Weights of a small class-conditioned image diffusion model: norm layernorm_no_bias.
Rows from block 3, named by matrix and row number. Rows with one number belong to one attention dimension. Each number is 50 + 12 x the weight over its row's rms, rounded and kept within 0 to 99. All counts start at 0. After the name is the row's rms in percent of the matrix's.
# v: attention query, key and value (stacked) (model.blocks.3.attn.qkv.weight, 576x192, the v third), inputs 64-127
# proj: attention output (model.blocks.3.attn.proj.weight, 192x192, transposed), outputs 64-127
v.121 092:48 58 46 57 70 54 58 59 63 57 62 61 69 36 77 76 56 49 56 24 51 56 17 59 59 43 62 58 47 57 54 59 59 47 74 54 68 64 45 50 61 45 53 82 37 55 68 59 65 51 40 51 39 64 66 55 39 55 60 46 39 35 34 62
v.122 095:39 70 90 57 42 40 53 58 47 35 40 36 60 55 61 71 42 67 40 65 62 49 31 50 49 49 76 42 52 53 65 41 57 57 33 47 60 50 46 51 46 32 46 68 59 47 41 67 44 53 41 61 48 53 49 54 59 35 33 62 45 34 51 60
v.123 093:58 62 49 51 46 51 29 33 58 59 55 56 42 40 57 50 59 73 83 52 50 53 47 49 33 57 37 60 51 69 54 35 62 12 57 47 39 61 48 61 30 36 68 53 42 49 45 59 57 56 70 25 50 61 48 42 58 52 53 54 24 40 53 66
v.124 090:37 34 37 47 55 53 48 50 37 46 51 66 59 45 58 50 59 43 59 33 47 42 41 61 59 43 65 70 36 62 40 49 56 45 44 30 41 49 37 54 51 41 49 53 67 52 64 37 37 41 49 28 42 64 42 59 46 56 54 79 70 47 41 44
v.125 101:51 51 51 58 06 48 62 39 65 56 68 59 33 44 54 47 54 60 48 48 52 51 40 37 40 46 66 31 68 42 47 27 46 50 56 53 48 58 56 44 33 26 48 52 65 34 39 75 35 78 58 46 52 44 40 49 59 49 42 44 54 64 45 51
v.126 097:26 51 32 41 51 49 58 37 48 46 42 52 63 54 52 45 53 52 52 56 50 59 61 52 45 58 36 65 42 61 30 61 43 48 55 50 37 44 60 65 63 64 40 58 50 44 58 40 34 33 63 47 64 49 60 67 15 57 65 50 52 65 58 49
v.127 107:38 45 41 51 68 44 82 48 34 67 62 42 61 55 67 47 47 67 49 55 41 70 66 43 62 45 34 70 37 72 41 81 57 42 57 59 53 48 52 51 49 86 60 65 58 48 66 36 63 29 57 29 48 47 42 49 42 47 56 45 35 58 45 41
v.128 095:55 38 36 79 77 52 42 45 54 64 51 46 47 32 64 53 40 48 49 57 64 49 26 66 67 41 45 39 57 40 50 40 64 92 59 38 52 61 40 43 65 52 45 50 38 47 53 67 63 77 51 72 42 64 43 58 58 52 68 54 46 42 54 57
v.129 103:28 58 58 47 68 55 70 36 36 46 57 62 82 40 60 48 49 44 43 52 57 38 25 46 28 51 65 32 37 36 62 52 45 59 52 44 62 66 52 47 51 35 57 34 41 47 61 59 51 66 49 69 45 58 39 55 52 65 66 37 54 45 75 39
v.130 092:49 49 73 57 60 64 70 48 59 58 39 48 39 48 74 47 55 44 59 30 49 45 51 40 46 47 45 52 37 40 48 54 48 70 59 54 41 64 58 29 59 64 63 32 55 43 65 79 36 41 41 63 54 46 52 45 48 48 36 60 43 57 56 51
v.131 091:35 48 38 26 38 51 73 43 68 60 51 52 69 76 47 72 55 42 44 70 49 63 48 63 40 64 28 15 28 58 73 38 70 54 31 58 52 49 57 55 68 59 57 48 50 55 48 31 46 52 41 54 53 62 51 54 49 45 46 55 47 82 40 45
v.132 106:31 59 48 52 51 51 39 45 50 72 53 46 40 38 39 48 36 48 56 58 30 54 86 43 58 69 48 54 65 57 51 83 42 39 57 40 53 53 43 43 43 66 54 30 45 38 50 22 46 25 55 48 43 60 45 59 42 65 51 43 69 41 50 48
v.133 099:57 39 43 77 44 35 56 37 70 47 63 48 57 62 30 39 46 52 45 51 58 48 35 58 37 47 51 35 55 53 34 33 56 47 51 57 63 62 62 41 55 57 46 39 46 45 31 60 42 71 50 61 48 29 57 45 57 42 65 50 39 64 63 36
v.134 095:40 54 46 34 56 65 27 63 46 41 51 62 35 60 41 38 50 57 38 44 63 53 39 55 37 57 78 46 44 43 51 35 71 62 34 56 60 55 42 56 42 37 57 51 53 37 44 48 64 35 62 49 35 49 59 79 59 44 78 60 46 44 46 47
v.135 117:56 39 70 54 57 54 33 55 33 61 74 55 42 72 37 62 59 39 42 18 57 44 24 41 39 54 55 15 32 47 66 18 46 46 51 48 38 69 64 49 49 34 57 69 52 54 61 56 52 68 55 71 48 51 73 46 66 52 75 61 29 50 61 49
v.136 101:54 64 60 49 31 34 29 56 62 36 56 58 69 80 34 41 65 51 45 36 56 64 36 50 31 51 52 32 59 56 55 37 55 41 57 47 46 53 51 40 47 49 45 63 61 53 47 57 49 90 44 68 46 30 42 43 32 54 55 56 57 69 32 53
v.137 108:65 50 49 43 77 60 66 39 54 49 50 43 62 65 40 46 61 55 57 50 33 41 86 81 56 62 52 40 40 67 59 70 54 33 53 37 57 34 61 43 47 70 47 42 44 39 45 36 55 36 42 30 62 55 51 55 46 61 47 46 32 51 33 49
v.138 092:56 74 41 51 46 49 70 60 28 50 57 40 44 35 27 46 67 57 36 33 58 44 42 49 64 47 45 51 31 45 44 38 59 47 64 39 51 65 50 53 63 56 56 38 60 70 42 47 34 73 51 66 49 48 33 56 20 50 69 61 29 41 62 69
v.139 098:41 27 33 48 35 47 50 48 38 70 39 59 63 48 53 46 50 75 69 59 35 49 77 47 62 65 67 57 69 54 25 63 52 24 56 43 35 21 59 53 56 72 63 58 50 50 35 38 28 49 54 25 58 57 39 41 52 61 38 45 55 52 42 59
v.140 109:36 54 48 60 17 56 63 56 36 48 49 38 31 65 31 28 52 51 55 46 38 54 79 60 48 54 62 71 56 49 52 61 65 47 82 62 53 38 46 59 34 47 68 51 51 48 63 35 49 37 68 29 46 49 56 23 58 52 37 44 52 54 57 55
v.141 099:23 56 45 47 51 35 52 54 49 30 36 51 40 57 45 63 59 44 38 31 47 55 39 60 66 60 63 33 36 57 44 52 46 35 62 49 51 37 54 27 64 62 57 54 57 47 53 66 42 72 67 61 44 55 51 33 54 44 51 46 52 66 46 50
v.142 088:48 51 47 46 27 31 53 56 40 52 59 64 53 66 28 40 47 44 54 58 36 46 70 53 57 37 35 41 45 45 47 41 65 50 42 42 44 38 50 39 77 52 49 55 38 49 66 48 53 56 27 34 62 48 51 61 32 36 47 46 50 41 34 42
v.143 097:48 33 63 54 47 46 61 42 61 44 56 56 30 49 24 49 45 58 41 72 68 46 35 71 42 41 42 29 58 63 44 37 44 51 47 34 54 47 56 61 30 30 49 38 46 50 34 88 49 63 47 47 54 43 48 55 48 41 43 42 53 38 79 59
v.144 102:31 48 50 42 48 50 54 51 57 43 51 42 36 03 54 33 52 63 79 33 66 42 66 54 58 51 42 72 54 52 59 47 42 41 53 69 44 35 54 37 57 65 45 42 53 56 55 65 40 51 55 42 69 32 43 54 37 55 44 50 38 53 74 17
v.145 101:52 51 74 48 35 54 41 49 34 51 53 65 57 40 46 76 52 64 53 51 73 62 40 74 60 46 61 46 42 47 44 64 46 38 59 62 51 45 56 56 66 36 49 67 49 53 51 53 47 43 60 37 47 64 46 45 35 51 35 33 26 63 37 22
v.146 111:60 39 34 25 43 52 74 50 57 41 43 72 60 69 25 47 55 61 55 45 47 54 85 60 63 52 41 67 31 54 45 43 67 79 32 69 40 36 43 56 68 68 63 74 49 45 62 47 49 62 63 63 44 41 69 52 52 60 49 42 60 23 39 52
v.147 110:49 40 51 51 37 60 81 55 56 41 46 50 34 30 49 58 52 68 41 47 54 54 57 43 56 54 13 41 47 42 49 53 41 34 09 54 62 38 55 43 55 63 48 58 61 32 45 58 26 64 42 43 55 45 62 52 49 54 57 42 60 65 50 39
v.148 107:29 74 51 59 43 27 32 49 38 44 63 33 50 49 50 63 52 76 49 49 55 33 82 63 28 49 66 34 67 49 64 53 62 50 14 72 41 50 39 48 63 85 67 62 47 46 31 56 41 79 77 45 60 50 48 35 48 54 54 57 42 47 34 44
v.149 108:63 65 53 52 42 50 76 48 49 72 65 51 60 29 43 36 41 35 47 63 53 55 43 57 47 48 73 39 20 51 66 57 50 40 49 47 64 59 48 46 58 36 37 42 40 46 46 49 56 62 37 32 56 43 37 62 60 50 51 55 40 35 47 47
v.150 103:50 67 46 63 53 56 23 46 38 41 70 60 49 48 61 50 50 56 69 68 62 37 38 64 67 45 75 57 35 47 57 36 59 88 60 45 30 61 35 36 48 21 65 61 57 55 63 40 55 59 37 33 65 60 40 42 72 65 49 48 60 70 67 39
v.151 106:65 45 48 50 47 38 48 51 34 42 52 49 42 46 69 52 50 61 49 62 47 62 52 54 43 55 65 58 45 61 57 45 48 54 07 44 64 50 32 60 55 56 61 22 41 48 48 55 66 56 34 42 56 53 42 61 44 51 58 61 45 59 27 63
v.152 101:56 38 71 49 49 51 25 63 40 33 43 48 66 68 32 44 45 65 30 54 50 45 45 57 72 52 72 55 47 47 54 40 48 66 56 44 43 51 50 45 75 41 70 55 48 62 51 68 59 48 48 63 56 43 21 62 54 49 55 63 47 55 64 58
v.153 099:31 62 48 35 47 48 26 52 36 55 42 46 46 75 46 50 52 38 56 48 47 61 58 44 52 47 49 43 82 39 62 39 58 44 48 58 62 41 45 61 47 67 54 29 51 50 56 55 61 69 68 53 61 58 38 49 56 44 55 55 52 41 43 47
v.154 109:44 43 47 48 53 50 41 57 57 58 46 73 48 58 53 46 47 56 31 40 54 68 34 35 38 57 54 45 46 56 41 42 60 62 25 20 54 55 43 55 50 50 34 70 51 59 45 84 46 39 58 56 48 36 47 55 69 61 55 56 52 40 57 70
v.155 096:61 63 43 61 48 54 48 59 39 40 56 72 38 35 53 56 39 51 55 74 85 47 45 68 38 51 30 18 53 42 39 51 65 42 29 28 63 50 48 59 48 29 69 64 51 52 34 46 53 43 41 44 66 45 64 59 43 60 35 44 52 47 62 53
v.156 104:04 64 37 50 40 39 50 35 69 58 58 59 60 53 38 54 48 51 60 42 59 41 25 66 49 55 54 67 38 57 68 41 48 43 70 36 42 62 32 50 50 32 46 16 71 41 43 55 48 67 45 47 56 52 50 59 61 49 34 63 47 37 50 58
v.157 109:51 49 55 54 35 48 26 59 51 64 55 50 59 49 45 31 51 64 54 47 57 44 67 57 76 49 39 69 31 51 46 59 54 77 73 45 56 71 50 56 63 68 53 33 50 48 38 43 35 48 47 52 43 36 42 41 50 43 73 50 49 38 41 31
v.158 100:56 43 90 59 34 50 58 50 13 45 46 56 39 53 43 56 44 38 47 48 58 51 45 61 42 54 39 73 55 58 40 51 36 63 59 43 38 55 36 32 56 37 44 52 45 47 38 46 44 49 54 54 42 48 33 57 41 49 53 51 54 32 60 42
v.159 111:49 39 62 52 28 55 68 40 35 34 69 53 71 71 81 56 55 79 50 59 43 64 71 21 56 51 36 40 30 48 27 39 49 65 41 32 37 31 47 52 62 79 55 59 59 53 66 65 59 61 44 35 58 45 47 58 59 53 26 61 55 49 55 52
v.160 103:44 56 57 50 53 54 50 57 46 54 48 39 82 65 42 50 31 22 75 57 32 45 58 52 71 46 58 41 47 34 74 54 60 53 42 51 55 57 49 31 23 61 35 61 51 65 59 43 39 68 42 57 42 42 45 51 67 58 65 55 48 87 68 49
v.161 102:60 60 42 51 35 49 66 51 39 58 46 34 21 24 45 48 63 37 35 55 56 55 56 38 71 49 30 23 31 53 78 42 47 40 49 72 56 39 44 46 74 34 48 47 39 59 38 62 45 48 63 57 42 54 60 46 56 61 57 53 61 55 57 50
v.162 103:58 58 43 56 42 44 38 59 47 59 55 45 53 62 52 44 38 59 52 45 70 27 52 60 64 49 55 65 63 51 48 39 59 48 29 35 45 51 38 33 68 35 58 37 45 48 46 56 47 45 53 51 35 57 63 38 53 29 66 49 49 64 53 44
v.163 112:26 11 32 47 46 52 60 42 12 63 47 48 53 54 49 80 54 59 37 57 38 41 56 39 52 53 56 43 44 47 37 64 66 53 65 44 44 46 42 55 38 68 45 51 62 49 48 49 43 51 55 50 42 37 36 45 59 49 44 54 46 50 51 64
v.164 100:36 35 33 40 49 62 35 53 36 44 53 52 21 49 60 62 49 69 48 57 71 48 62 54 64 53 61 69 60 50 59 50 58 40 43 54 36 48 65 59 58 89 51 57 54 62 63 66 46 47 31 59 67 56 37 61 45 57 60 54 53 53 51 58
v.165 097:55 63 12 58 63 49 29 52 54 35 55 67 62 62 41 53 33 40 49 60 51 46 54 43 36 64 68 36 61 60 48 62 64 45 69 47 62 60 46 47 44 64 69 45 45 48 42 39 69 44 48 52 48 48 50 52 36 56 82 56 47 55 71 48
v.166 101:40 54 42 56 51 50 82 57 44 47 35 51 55 68 49 55 52 36 58 51 64 39 49 45 33 58 62 51 60 55 45 46 41 43 37 60 60 59 56 60 67 39 35 33 41 52 42 49 60 55 46 49 47 45 37 42 61 53 32 40 40 54 50 67
v.167 107:55 28 41 50 71 52 37 58 54 40 36 31 52 69 41 46 79 57 36 64 58 58 69 48 42 59 69 43 52 44 54 48 74 51 75 49 52 43 54 46 57 89 63 46 50 55 25 60 68 54 47 51 50 49 55 50 46 56 42 56 72 57 49 58
v.168 102:55 44 61 63 55 37 43 56 51 64 50 48 47 59 54 35 62 73 42 77 59 58 55 68 49 41 31 42 45 43 38 41 52 53 76 54 45 41 55 64 60 39 75 64 37 56 57 48 41 58 47 55 56 59 21 32 46 40 67 51 55 53 55 44
v.169 108:52 62 30 46 58 43 44 54 55 43 28 38 63 36 40 44 66 76 50 63 35 43 52 62 38 47 33 50 68 50 40 70 38 51 50 50 41 39 35 46 65 81 34 27 44 58 69 49 51 58 49 53 47 62 64 54 55 55 34 39 52 55 55 50
v.170 112:33 34 51 48 28 53 32 61 38 38 51 54 80 57 30 46 47 38 57 61 51 37 41 50 36 43 35 54 41 43 59 53 68 63 52 41 56 33 57 55 55 47 70 58 51 36 52 48 44 46 38 42 59 38 59 52 53 49 37 62 42 54 36 45
v.171 110:17 38 35 40 40 33 32 44 55 43 42 53 71 75 36 48 29 35 60 74 54 56 44 64 47 50 42 40 65 55 32 39 39 47 50 34 41 46 60 56 52 23 55 50 47 52 77 34 23 35 49 67 57 58 55 58 51 40 50 28 48 54 69 38
v.172 106:48 35 29 48 43 63 58 62 36 54 43 46 43 37 50 74 56 65 54 45 34 31 50 34 44 49 60 44 54 51 48 36 59 71 24 54 53 51 48 32 48 30 50 47 40 56 55 69 39 41 53 56 44 55 28 48 52 49 21 55 51 60 40 51
v.173 102:47 52 59 68 58 60 64 45 45 33 79 52 34 56 43 56 49 58 29 52 56 64 40 69 52 49 53 31 44 45 47 50 49 49 33 39 38 57 43 46 55 63 41 52 34 39 59 50 45 46 67 54 45 62 32 68 53 56 60 47 36 26 66 39
proj.121 082:47 57 41 56 64 45 61 62 46 51 31 40 38 49 22 34 59 49 44 41 52 47 45 77 43 44 39 61 51 52 35 59 54 54 65 51 62 55 48 41 27 38 42 20 55 45 46 68 42 59 48 33 42 49 30 46 44 33 53 45 56 34 37 64
proj.122 096:55 53 68 35 26 44 60 58 51 67 52 59 52 27 40 55 44 54 51 69 34 35 20 56 57 32 27 43 57 47 32 43 47 51 51 59 46 41 40 59 47 33 39 35 43 53 63 52 57 57 27 62 50 68 49 56 56 49 33 60 56 32 48 32
proj.123 091:59 58 38 54 36 37 28 55 50 50 47 56 64 47 39 60 42 54 57 47 52 62 57 48 69 65 61 70 44 60 41 40 39 99 55 46 49 46 59 44 66 35 25 47 38 61 48 68 58 59 52 30 55 53 49 54 51 58 54 51 49 45 59 45
proj.124 090:45 30 26 50 53 38 28 50 26 58 47 46 44 35 41 57 62 47 26 51 56 51 48 59 35 53 31 55 74 60 51 44 48 59 40 65 31 41 47 42 58 57 55 51 47 57 31 46 69 32 64 45 62 38 62 46 38 53 44 79 66 52 32 53
proj.125 100:54 46 67 36 13 40 61 65 64 49 43 46 69 61 47 46 56 37 53 41 55 58 35 43 58 44 45 46 46 41 43 36 38 37 55 46 39 63 41 49 69 51 66 38 52 49 56 74 56 86 50 45 56 52 58 37 59 58 58 52 51 62 50 62
proj.126 091:33 46 40 67 51 44 57 47 55 51 49 67 30 66 57 65 49 44 41 56 42 65 53 57 66 32 56 60 58 61 52 66 62 57 60 49 50 51 52 45 37 59 57 36 47 55 47 35 56 36 55 53 30 58 49 35 17 56 58 45 44 40 59 51
proj.127 109:38 53 30 38 71 55 72 49 40 37 48 62 34 50 32 58 49 45 54 57 55 34 61 25 58 53 65 89 67 60 37 76 44 54 62 39 58 56 45 47 58 74 56 29 65 48 29 47 35 18 54 43 39 46 61 53 34 39 37 36 45 53 55 46
proj.128 097:51 29 40 37 77 67 27 56 52 41 41 58 54 75 26 44 44 54 48 50 35 56 49 71 49 45 57 41 45 27 46 40 48 10 53 66 45 58 49 56 34 54 48 49 59 62 35 70 44 62 54 73 35 60 58 51 69 52 74 55 51 41 41 46
proj.129 098:20 60 42 49 60 52 77 47 35 62 66 39 46 52 54 60 43 52 55 65 38 49 50 52 77 67 30 29 54 45 53 44 52 42 50 51 59 55 69 49 50 35 30 71 37 45 56 67 45 65 30 60 45 55 67 59 55 37 63 47 52 47 79 39
proj.130 094:57 35 65 59 51 59 64 51 64 31 69 53 72 44 23 51 63 61 55 43 56 58 65 40 51 42 41 53 58 48 55 50 60 36 65 41 38 49 36 49 67 54 40 67 54 44 30 75 58 36 67 67 41 54 42 50 55 61 34 60 47 59 44 54
proj.131 092:40 46 39 65 47 50 64 48 67 35 62 53 31 34 42 43 59 67 54 64 57 44 46 46 56 32 71 44 63 54 66 38 37 47 20 52 51 44 35 49 55 38 53 62 60 52 58 44 52 63 49 56 52 39 53 41 51 46 34 63 44 73 42 54
proj.132 108:36 52 56 53 52 45 21 51 45 42 50 49 46 66 50 49 57 48 39 47 79 49 75 56 46 59 55 63 48 57 38 78 47 56 59 58 59 50 50 60 55 75 56 75 53 52 51 41 65 31 63 40 57 66 49 49 49 73 42 62 56 49 56 48
proj.133 100:60 39 33 24 53 51 38 47 73 40 46 56 36 46 71 67 50 50 49 61 42 58 30 57 41 47 51 43 34 55 36 36 49 64 41 55 53 49 58 37 47 41 59 63 52 61 56 77 47 73 50 61 56 38 37 54 63 39 64 40 61 51 65 54
proj.134 089:56 46 49 64 58 50 31 41 33 40 40 45 59 51 67 71 43 35 43 42 46 42 23 49 60 59 38 54 63 41 34 45 27 39 32 38 42 50 48 44 40 56 49 46 52 48 60 48 37 40 55 49 35 57 40 35 68 54 75 56 31 48 36 55
proj.135 117:57 48 62 56 45 47 24 41 19 45 32 50 59 42 73 47 53 56 61 35 53 28 35 50 52 38 46 24 57 42 25 25 63 66 42 57 33 67 47 49 52 24 41 45 48 45 38 52 39 68 52 59 38 47 37 51 78 44 67 47 34 49 61 50
proj.136 098:47 68 58 36 34 56 41 48 79 55 34 45 45 22 59 62 63 53 68 34 40 39 34 42 51 53 36 28 39 47 37 39 50 61 66 54 57 49 59 56 47 53 59 46 57 59 41 61 55 76 35 59 56 34 55 56 47 47 63 40 55 62 33 60
proj.137 109:73 50 57 61 76 44 61 32 51 45 53 56 35 48 58 54 59 34 52 37 64 29 88 68 44 42 57 67 55 60 55 76 45 60 43 62 64 42 42 55 48 80 62 63 44 53 40 45 50 35 53 30 58 40 62 26 53 60 43 53 38 57 41 44
proj.138 094:48 81 27 29 43 58 58 57 25 47 47 71 54 63 37 46 72 39 50 47 56 52 42 29 32 52 46 52 67 49 43 42 44 57 65 54 41 60 56 44 38 50 53 53 46 56 57 50 58 43 46 64 42 53 56 57 28 55 74 49 46 30 60 67
proj.139 099:35 45 33 52 40 49 55 50 39 22 72 49 35 33 53 47 58 49 45 54 51 55 59 49 30 57 50 81 33 48 46 58 43 78 49 66 40 38 53 46 34 58 36 31 54 49 41 69 66 47 52 64 36 35 45 59 45 48 49 53 46 50 51 47
proj.140 104:38 69 48 37 15 56 73 52 49 58 45 55 66 44 59 58 48 38 59 55 51 52 71 76 42 42 51 69 62 45 42 70 30 48 75 28 52 46 59 41 53 56 36 54 58 47 47 30 39 28 53 37 56 39 34 73 64 48 31 58 69 45 51 57
proj.141 091:10 63 40 32 55 49 54 51 60 53 68 60 56 33 43 40 61 58 59 38 52 44 37 56 34 25 35 50 65 61 47 45 48 62 69 46 49 57 56 47 44 33 48 56 48 42 54 61 57 52 51 70 51 54 37 66 63 45 37 42 48 56 51 50
proj.142 080:48 56 47 62 42 54 65 69 43 46 48 28 50 53 65 67 42 51 50 57 62 43 59 57 50 50 65 53 48 50 64 27 34 40 54 62 31 53 63 53 40 59 28 34 72 51 36 58 59 60 31 46 54 49 52 49 30 38 55 43 56 39 42 56
proj.143 092:50 22 67 43 45 51 65 65 63 56 33 32 54 46 85 56 49 46 56 59 41 61 24 67 70 49 47 31 31 45 46 34 49 53 53 75 60 49 56 43 69 41 37 42 46 35 60 68 60 67 52 53 48 46 48 37 52 31 68 51 29 37 72 52
proj.144 100:32 45 65 51 42 55 48 49 62 46 56 55 50 84 49 75 64 33 42 35 34 62 53 51 48 40 53 60 54 46 51 38 50 58 57 33 49 38 41 48 48 49 55 47 62 35 44 63 58 69 48 65 61 37 67 39 38 53 43 67 47 64 71 30
proj.145 104:60 67 71 35 28 51 49 50 35 51 48 21 43 55 47 30 48 43 35 43 32 42 40 71 59 49 62 35 67 54 52 54 62 61 49 49 65 47 51 56 36 35 46 30 35 59 63 58 47 39 64 42 56 51 54 63 42 40 40 51 43 61 34 34
proj.146 116:48 42 44 67 41 49 75 48 62 60 50 46 54 46 85 42 54 18 36 54 51 57 72 53 34 47 68 73 64 56 61 42 37 18 34 35 46 63 49 48 49 83 42 29 57 59 46 46 42 65 66 68 45 58 34 61 36 51 73 44 46 24 39 46
proj.147 113:31 43 54 56 40 62 77 31 70 48 63 50 53 56 59 44 57 34 35 48 48 29 72 50 51 46 76 41 62 37 71 56 58 64 16 55 65 45 37 49 42 73 50 41 46 45 62 49 55 51 46 35 48 42 49 50 45 51 48 41 59 66 48 59
proj.148 109:23 83 60 45 30 53 33 63 48 69 54 73 52 48 53 38 40 23 51 52 41 60 71 69 72 55 32 46 36 48 67 45 57 49 37 36 46 56 38 57 46 82 42 32 56 56 70 45 49 81 64 37 55 36 52 69 48 43 48 67 39 45 33 48
proj.149 114:40 50 53 37 52 48 76 48 44 33 43 38 39 63 47 70 49 93 48 68 55 37 56 46 51 58 22 33 86 37 36 51 38 58 51 52 64 38 43 61 45 40 47 45 48 58 44 51 56 60 57 54 42 47 66 27 61 64 48 45 49 40 49 40
proj.150 109:51 77 36 35 52 58 35 59 36 46 34 39 46 47 41 47 51 61 39 63 39 41 46 66 23 57 40 57 68 41 49 45 49 19 57 42 39 35 65 57 38 29 44 46 52 56 32 37 49 58 44 35 70 58 40 50 71 52 33 50 60 76 68 56
proj.151 106:61 48 44 53 41 55 42 51 30 58 48 57 59 49 36 48 38 30 53 57 48 40 59 64 53 35 34 54 55 66 65 55 46 51 22 48 64 43 50 48 43 64 45 67 42 42 56 29 42 36 32 32 52 53 60 57 44 43 47 40 49 66 31 48
proj.152 105:65 38 59 42 50 53 38 44 44 67 61 62 31 24 73 41 58 12 43 46 47 44 48 54 30 58 32 74 55 57 48 49 41 33 48 49 40 48 42 56 12 47 38 54 57 47 46 59 40 39 52 48 62 53 64 45 45 46 39 54 31 37 53 56
proj.153 100:20 56 55 45 63 59 36 49 40 38 47 45 55 38 53 46 47 63 60 51 49 53 65 46 40 51 42 38 11 47 59 44 38 49 47 40 59 48 48 44 44 73 56 78 42 44 46 50 33 66 55 59 54 62 61 53 48 47 53 53 36 41 62 49
proj.154 115:51 53 44 48 47 50 48 40 62 46 53 22 62 39 37 46 52 29 51 48 48 45 46 48 49 48 52 56 57 48 47 46 57 26 23 65 63 42 47 43 40 54 77 39 69 42 54 66 51 29 65 37 49 35 43 44 62 56 40 64 49 29 63 56
proj.155 097:59 64 39 37 43 45 50 60 41 61 45 32 65 68 65 48 53 60 48 56 31 51 42 67 85 47 67 15 50 47 58 57 43 55 34 68 63 46 54 50 39 25 22 36 51 49 62 34 31 33 40 44 48 45 32 43 42 49 36 40 67 47 68 45
proj.156 104:11 73 39 45 48 60 52 43 60 45 51 48 40 42 60 49 37 64 41 53 49 59 35 57 62 37 41 56 65 58 51 49 64 65 57 72 53 47 55 56 49 32 50 81 50 51 59 65 61 56 46 40 66 47 54 41 50 65 30 60 40 33 53 42
proj.157 111:58 53 48 40 38 43 31 58 59 39 38 48 52 48 69 66 49 42 60 51 37 51 55 50 17 55 71 72 67 50 23 43 54 33 57 60 58 63 60 56 34 73 48 58 57 61 63 57 68 57 49 44 63 50 47 46 50 45 86 36 38 43 41 62
proj.158 100:60 50 83 45 47 43 59 52 19 53 59 50 55 48 47 39 38 67 53 50 51 67 61 53 59 62 66 68 41 52 27 41 57 37 57 40 41 45 61 42 50 31 69 53 53 36 49 61 58 55 57 57 63 57 71 40 49 54 59 42 51 42 60 46
proj.159 116:49 49 68 33 25 45 53 56 54 66 25 44 31 43 26 37 59 00 48 73 58 54 75 45 44 43 74 39 66 63 63 38 50 38 50 62 49 59 61 48 49 82 40 49 56 39 48 50 35 56 54 38 59 57 36 46 54 58 16 56 47 52 42 55
proj.160 101:51 47 62 40 58 51 51 54 51 50 58 57 19 55 58 65 35 81 51 62 65 61 56 44 33 58 46 39 50 37 46 63 44 51 39 52 43 56 31 50 72 67 49 30 35 53 42 49 62 62 60 59 46 65 53 54 63 59 62 42 49 81 68 51
proj.161 106:55 51 45 52 28 47 67 39 28 41 60 71 65 84 71 50 66 59 54 51 51 44 62 37 21 51 59 27 77 51 56 48 44 51 45 44 43 39 42 50 43 46 40 58 55 63 57 62 65 48 57 62 47 53 45 58 56 67 45 62 48 46 64 49
proj.162 105:57 67 47 36 57 49 43 42 41 31 45 59 48 40 35 50 37 57 49 42 26 58 55 47 31 62 38 69 38 36 33 48 52 57 26 56 51 44 60 52 35 29 38 60 55 52 60 61 58 30 53 38 47 42 44 59 46 41 69 64 46 54 63 36
proj.163 118:30 25 32 48 46 35 58 57 31 41 46 42 55 42 45 21 39 21 58 62 60 70 53 43 51 55 52 47 48 61 57 56 46 33 63 50 56 57 61 53 53 80 67 50 50 48 63 48 56 41 57 38 50 60 48 45 53 52 40 43 49 43 60 60
proj.164 107:41 37 33 45 31 53 39 59 38 40 35 35 75 41 45 39 35 29 46 55 33 45 45 62 33 34 47 58 38 46 49 42 40 52 53 53 43 47 48 34 43 78 48 53 46 33 42 52 47 44 29 64 65 37 71 41 52 56 71 51 41 40 56 60
proj.165 101:56 59 21 53 64 51 32 33 56 68 46 32 42 38 65 47 26 55 51 57 49 44 58 41 44 51 27 35 42 49 55 56 30 47 71 44 69 60 48 46 64 58 47 43 58 44 58 56 39 58 63 51 47 53 41 53 52 56 86 65 52 55 55 38
proj.166 105:36 50 38 49 54 45 83 51 41 59 55 37 49 36 54 54 34 58 58 47 45 45 45 33 66 44 33 46 52 52 47 39 57 63 40 40 63 60 55 58 28 36 57 56 46 46 51 51 41 64 39 58 46 50 60 48 59 47 42 41 43 59 57 52
proj.167 110:56 35 38 35 61 63 44 44 50 63 63 48 46 31 77 28 67 34 63 60 36 40 63 60 51 42 53 33 56 53 49 45 34 41 73 58 52 59 63 48 46 91 41 43 51 34 65 45 51 31 42 47 49 52 49 65 52 63 46 54 45 51 53 61
proj.168 107:47 49 51 28 61 44 42 40 41 44 54 49 64 32 38 47 71 32 52 76 34 61 68 71 45 67 63 29 48 48 50 45 52 54 77 43 54 38 63 44 36 56 27 49 34 50 57 54 57 45 44 52 49 50 84 53 53 50 53 41 60 46 67 57
proj.169 107:67 56 34 62 61 51 42 49 55 35 71 57 24 48 62 45 56 23 51 56 48 52 36 67 65 49 64 36 35 42 40 51 70 62 47 56 45 61 43 36 30 67 65 71 35 45 42 49 51 54 51 61 47 38 37 51 70 53 45 36 57 60 60 57
proj.170 110:33 44 44 45 27 58 42 36 39 57 51 42 30 44 65 48 57 68 57 55 36 71 36 68 61 53 81 46 48 53 43 70 62 36 40 39 60 37 56 50 45 62 25 36 54 46 71 48 58 33 51 43 58 40 61 52 52 46 33 56 31 60 45 66
proj.171 100:09 39 42 59 58 51 36 62 62 49 56 44 35 34 58 39 54 48 54 62 52 60 59 75 46 56 40 47 26 59 39 60 54 63 53 57 59 44 56 53 50 42 41 60 64 58 22 33 69 31 51 63 44 63 48 43 31 60 43 35 40 59 66 42
proj.172 108:62 27 26 53 17 57 47 63 45 45 62 48 55 56 55 26 47 44 57 49 62 44 53 53 52 49 36 48 53 46 57 40 54 27 30 47 51 50 50 68 55 26 55 61 51 58 66 65 46 21 52 60 47 57 62 58 55 53 22 51 59 57 37 58
proj.173 104:39 60 58 37 51 45 60 53 49 49 25 42 68 61 44 51 41 28 52 39 51 39 53 70 46 49 50 53 62 51 69 53 45 45 41 62 40 51 47 43 51 56 56 46 53 52 42 39 55 49 61 37 54 57 71 46 58 52 65 42 30 30 67 38